From a checkpoint of a small image captioner.
Training: soap at rate 0.0015, 4200 steps.
Data: trained on rendered scenes of toy objects such as cars, trees, mugs and chairs, 2.8 epochs.
Rows from block 4 of the image encoder of a small image captioner, named by matrix and row number. Rows with one number belong to one channel. Each number is 128 + 24 x the weight over its row's rms, rounded and kept within 0 to 255. All counts start at 0. Numbers have three digits each.
After each channel's rows are labels from the 100 images, of 14976, where the channel reaches its highest value: "strongest on" is what is common among them. Only what is clearly more common there than usual is listed. The data: rendered scenes of toy objects such as cars, trees, mugs and chairs. In brackets: how many of the 100.
# convs0: expand pointwise conv (encoder.blocks.4.convs.0.weight, 160x40x1x1), inputs 0-39
# convs1: depthwise 5x5 conv, stride 2 (encoder.blocks.4.convs.1.weight, 160x1x5x5, trained with AdamW), a 5x5 kernel
# convs2: project pointwise conv (encoder.blocks.4.convs.2.weight, 64x160x1x1, transposed), outputs 0-63

convs0.53:195098105143159136090165148111134149088108170151149119126140144105102124118110132089109124119146117127100132097147122151
convs1.53:109137159147134124146183188148117150172166148120133138123122136136126108124
convs2.53:134108148146141111108162134156101098108094129104150109167124159105146120119142159152139126137114140126131152113140130089107165153109137117080147132117101133097112129139087061172126102137165170
strongest on: green object (83); its colour: green (33); checkered object (32); candle (27)

convs0.74:167123128133145094073132102121138120112106190118135135108096138102104124126172124141111147118115156083109140090107112125
convs1.74:127116133136115115148182160136121158177175154114145163165123125123127132119
convs2.74:128131137165105168095122128141148095110119129160161093118126130106155106104117109146125123114105097128115107106159129070106090146135163096138122137101116117090098144121117106159116108186121080
strongest on: green object (76); its colour: green (29)

convs0.139:130150094166147132119115136147146185138159138157068137177147129127131122150158135138148112137106129147127179113115153118
convs1.139:121117131121139139160163154131130173149106073117125086080106117123119119132
convs2.139:104129123159139103115152163135119113146129119175202133125100108137108150126101144129128131131154136118140143143136167121146134085187121170104161130095132152107135096148127120124138148128181170
strongest on: red object (40); bottle (30)

convs0.82:117135130120164081083123115148098179139113146138095127126129114173088105112136099173114121157141117111128084136129122126
convs1.82:115153157138126156171179149120132172177135104125155147122125136116120104123
convs2.82:150117146128066144141115145121110117117136113138145138126129070093134160152161110131108135131146126101136100164142152151091141105170160079159148150081117144122109128165126163078126135127137121
strongest on: bottle (65); largest object: bottle (43); blue object (35)

convs0.64:148098125174133157105107135140114152092138128155106150173149142133139178123192106130134126117114115135146146101161113151
convs1.64:106120114111127132134135130129145154147143119143153152096101109098069074105
convs2.64:133130112122135133125132125116152135101167068153166133149132143109099114099109131107112156102128137110105158065128153168110148099160147171100129137098127129160098144144086143128139112180125139
strongest on: duck (25)

convs0.11:128092142155126170124112102091148121137110133150114156082120182160127146115150122104133085111134093156101136117101157126
convs1.11:112084118135141110093137151158103129167175115114151155128097126131133088112
convs2.11:126124107132107124185180178135105151135137095114142111172138138116121126116118112117135133145170138151097126091182100110140130147136099143083151093130119121094142143104080150128118115143118164
strongest on: bottle (41)

convs0.77:107124108128121121157162089136132174130106168172118161123101155153148144138102130127152167133149157109098115178135131113
convs1.77:135120100092120135144088079071140134116083093132138128113104119130129136127
convs2.77:131101116119110093143127138071111164153114141115084127108103058103145128093144095131164144135135114138158125172121145137098146117105156134129110108095150140168132136166115127145109150087123117
strongest on: hammer (29)

convs0.148:143109090164119136125123138156159157162113092120148113155122134134114122050147098133136100142161141118097151116138155134
convs1.148:126138123141140129125135127136129133149163151108131185195130123142176160134
convs2.148:139104120171067122141122144152104104156068134123123169117132100141123103122121138128138123128128128083076131156135145150155136138118131154137118092162194125142138119155144142177120145120124104
strongest on: snowman (43)

convs0.146:104093116121131107151118142157146101090087174127077149123114131114161182111116121118095143156127114133110131108106138161
convs1.146:112134127147139136146168175148116160192165146112140152153132123120128114114
convs2.146:099204096131164102090091101153133139156121139154110087197143127130114136145120092141159133110171135133125147116110118124156130175118145135103127120135131130140124102132109161137118129129107100
strongest on: blue object (91); its colour: blue (51)

convs0.129:147111093122148121144124163141146111090159104136141151101175129134165137132178143111153139136125146112116190123162145110
convs1.129:142131094107134132098075099129117085092105125106105116160145119112156154133
convs2.129:127127107138123149183117089111132103120117125125164139113145144092134137113124121115181131164169068139109154122113183100121089137132140161149135140135142107159138131155132083161152111115159140
strongest on: tree (26)

convs0.67:123120103114138133155137155142112118168058172119102104149130124120108101140138126142155133142169177137098137153144097130
convs1.67:116130148144129116162147174136144160189165138138167156124137120144142126114
convs2.67:136125172149135156145162123136095157176164126137151148096111165143142144144154129135064150113104156085104115154101120123155178130124121131107150129141140099120134103152130170155088120124133139
strongest on: striped object (40); black object (33); ladder (26)

convs0.122:147144095101109123097132143173129122124136117166106171136114137156101134116179117125165084109146120143142096118149087106
convs1.122:116112121146118117120154153089124141157140068131151144126069130127134104102
convs2.122:132133119145101133160118097151141131157132109092171141151123134110126117106152100143094113121081155101113135107096123146120107078130129085082108130119127169160126111090150166153113097153168116
strongest on: green object (37)

convs0.93:113113096113169132108126101109138165117096101116093142140111108133167077148117160065140143132121113128122166107140132120
convs1.93:132106123145141142091079075130133127119108091115142150165135086126146137146
convs2.93:110145131131121141141134136138151156143165130085132115094129104172137105116184140149143098154146121132069127093159124091102097116139124129087115114098090110117163125126099119111112163126121177
strongest on: bottle (66); count: three (61); largest object: bottle (28)

convs0.9:140177109136168139114148134163137145121149149183152130119104131168143147123105152146133173100128146115098164097154118133
convs1.9:118128106100118125144131111116159162168132102110145186162111111106138164110
convs2.9:152139112113140158110112137134149166130123194151133134082132138158179119153159153153073120142104142094102153122165115122099143135146130131136141155129126120134151103155128108089174147165125140
strongest on: candle (37)

convs0.150:140140144142153106140166155165158137101136133141165207133122111161128158143109152110107157136124136156134151144097120113
convs1.150:127103111124121128132154167132127138179194166136141150161141120120140112113
convs2.150:141132125134121132146112097166146124092103148145129172123158160172173124164137119132103125118128095150122174098152132163119157148154128116126132111171098143100099130118121150143188099115090118
strongest on: rocket (31)

convs0.101:182115150096101164101126110119111108100119119153096101134129104129147093133134163125158166133130115120089152122094100095
convs1.101:125147179157121097139152150122112112114115136142102063107119132112088127134
convs2.101:148112121136156088124127116120139148163081103179113123153112140116136088150089126103068148104099110119168129092160115114152117141164105130121129134174135093142128096121178142122137134124132117
strongest on: hammer (25)

convs0.119:134108088134141125093108154137091146084162105138125119099119112177155158149141096133134127134132146115129156170161086124
convs1.119:119111087108125120102083110146107133069112127127104091132141131100095144132
convs2.119:112104119094107158158136138118103125129106166174131130131150158131162116131127118133131162173147129125167108118113110134166083141124161157149140131141171121131143107115061170165137138105152155
strongest on: rocket (42)

convs0.29:146116147139110128141157124138100172122110194146112128169135143120113140141151137157109136134123116166086170081119152137
convs1.29:123109126132111122118150160122147148164184160119112151178163126113150142110
convs2.29:135118149150105134110110110149133116147108167160115086120076135149101090130158122147144081132122089062150165117132160145176136118081112118095117098147119108124134109130109131127119138138102144
strongest on: bottle (40); truck (29); largest object: truck (26)

convs0.98:165098137103114095150144118154128170156125154117146163145119144160127156076156106118116144156158094138112134121160108156
convs1.98:123138147139138126135190174135112139184174127124112134131113142115104110113
convs2.98:151086109108113120068083111148162110162108190144135135138151098124130124120164121119155127160096149132111138155149139117103176143158105132142138131130098126129140098141141134112114147163163088
strongest on: car (27)

convs0.86:142171102123102115144127130179088108112108120131130131104160182118130191106136136133147139121168151099116153122116133145
convs1.86:134145168157119142155165170148112148170175149099120128147112138128124112115
convs2.86:109126112113138157119130140132117156141140162102144132114156091173169139093130136133092131109142163142084147116129092146132159211110121154155110100124148103172144162126124128144134097146123139
strongest on: purple object (48); car (32); its colour: purple (27)

convs0.151:120174097133144144090111111111139116103123168152109120128151172158158111153088113128114126113090159146097112149089125119
convs1.151:121135142114117141172174139141153174164148131137162166124111107146141108106
convs2.151:138156166125150128129155143139132106103162115182103109109102099101129157110149145123137142084142110140108154187127106145163147065107149157128155118139074104132137138118119123112129108107140151
strongest on: table (28); umbrella (27)

convs0.111:166136088131145112164137102141134102138109110120121139163128152123101117118127163087131103147084115095101137178145124085
convs1.111:109098099131127108103093096116121079113104117118098078102113141123099116136
convs2.111:114133153110147132120122083114158089107077160156145143148124094164115118113117131106138102159185121129121109130130141102124146142118133118180124080121147100137120172079163124150143157110144139
strongest on: table (31)

convs0.117:128112152122150132101087143168124185129130124129126122135148123182135119097154143159133146139082126115081111104122135086
convs1.117:137113114135138097087106108117135137132103107142160183133103134152173164134
convs2.117:152093109150123181112091126121116146156131125157110140155161133166109104150181128151145130131130143137135159089165123159071128129110156130148134145129133087122102136102105150089143166121155109
strongest on: blue object (38)

convs0.0:121125108139087118130084094118175106099107133118158142125077106156107116156120131104101124131137078122103130128142088104
convs1.0:125126106122118129118072074127121109088091110122109108103111108119103098115
convs2.0:110115162117108184141108125077124111172106146107134082126145122134108131123105105149144106147146129101107129120108126076129096075108142166159131118125144127172171097116145114145132118101096129
strongest on: striped object (67)

convs0.87:157101122097134109120124141125142140119118107125133075086146112125107113145117108160118145120073167136163165092116086147
convs1.87:142132129125145120130105139109094076143139099131072160099100130118132084127
convs2.87:095133133145093118075136160135118112117131155114115110152163128093114177134115136119142125116134122174145116140167062123126164203142132147143137123116135133099139120115140129135154125149169098
strongest on: tree (27)

convs0.36:179110103141135158108162173141156126138094134155114127108103149150150156137146115107136120102157082114102087126096126137
convs1.36:109133153099091132157140087099135155113106131143127085116119144098077128120
convs2.36:107102140145112104145134134118092112112130053146116154105127152104136157138105114125156120127133142145141142051160106102110137111131136148096169127103120133115161151116125111129149096146154183
strongest on: green object (51); its colour: green (26)

convs0.45:143156106150161127151167116141148139101166129120104150123138106176161095146127133128112079116106165140126170155107110149
convs1.45:083106098087097092117099077110119137150128091126137148144140117124137132131
convs2.45:139152143123128099137121101128183100122099111129120132119154119134120138078088123123154109145121099129085168155148113114144144096128110130157103124120140151102135119199165108089151119079114110
strongest on: ice cream (25)

convs0.128:174147139112147114140188170133131112109140112100120143119140108111137142116154073158115084133153117170142122149149145122
convs1.128:114128152109104118145154109073125145124086100132107104085145125115099122161
convs2.128:122102103113097097108118171112155120113125116103127119134205137119152179135080132133115104149097108114145119107130104117110122134104151115099139096101166109145154151091148140151139111168098136
strongest on: dumbbell (34)

convs0.115:146105123141154114131146143142105133142097131078109121065121132146078154120116167112129155118092167132148168128129151132
convs1.115:111139140118133116140141156150103127172187157097125160166161133127137146137
convs2.115:148112130107092131113117104145098137131145126152106129148092139103141093087090159125128110133093129134114148129087136158107110129100171138147101153099132154083135112098067105107135130076106122
strongest on: hammer (28)

convs0.88:175116121158112131150109110141116161112165133119081126117091143099117123147128124109103099172134112159132182099108143108
convs1.88:107136098127117126125140163161113138175172119121155123074093127123106118148
convs2.88:143126135166118129153164097141104142111113131158151109115126135141156130143167154093166110168121177130108113121100151086095153138155174112125160137100137138157108114096117151150124117115123187
strongest on: bottle (35)

convs0.34:128140111155155126117177121170123116143105147102103136154122128088112158083112132130150121153142143197110155107121131150
convs1.34:119158184164120120143184177162121129132147148114111123118116136138112124123
convs2.34:153131133102155091122102122146099140157158105148108118123137115162122143143143131093103128161127153135120157141121164075128166172164159163145119099115110164131120099119138152095152073144155138
strongest on: bottle (70); largest object: bottle (45)

convs0.71:125067157145165141120109124121175123143109134114124152143144191165119128126120091099162131111158125149133139132107104144
convs1.71:091127127143133077126164158150094122158159130117120160175139126131133157133
convs2.71:145095134100067107145140132081101178148117145119114116152155129101176164141159136106082117128104117107143128112135116105114128150116119122074162119115161139130125094108111128128130130124180148
strongest on: bottle (43); largest object: bottle (29); ice cream (27)

convs0.92:139119146136168096121092125118081175151144130123114139153075158123163127137149144085110126138119125176116113127100115108
convs1.92:099093148137122125138158163142153172159126101156155123097120112100092115124
convs2.92:130122131121124137135110098134133098153099132112157185120115142120154148158056133147102103180155138137094102092130089143117133159133161113105141124115117120129120141073127170133120138157144161
strongest on: dog (28)

convs0.39:161089118118167136135108132152125142178129124128123139101103166069170140119132127128143154147163146125104157146153162122
convs1.39:121107091094136101143114115117076129125105080095128155083131141125146136126
convs2.39:113138116104149147127171129157135147122122116088089150139101117119158128155151135115068106099129067140095143120141133137118132174115134088106125093065131096162154144141123138107107133120118134
strongest on: dog (27)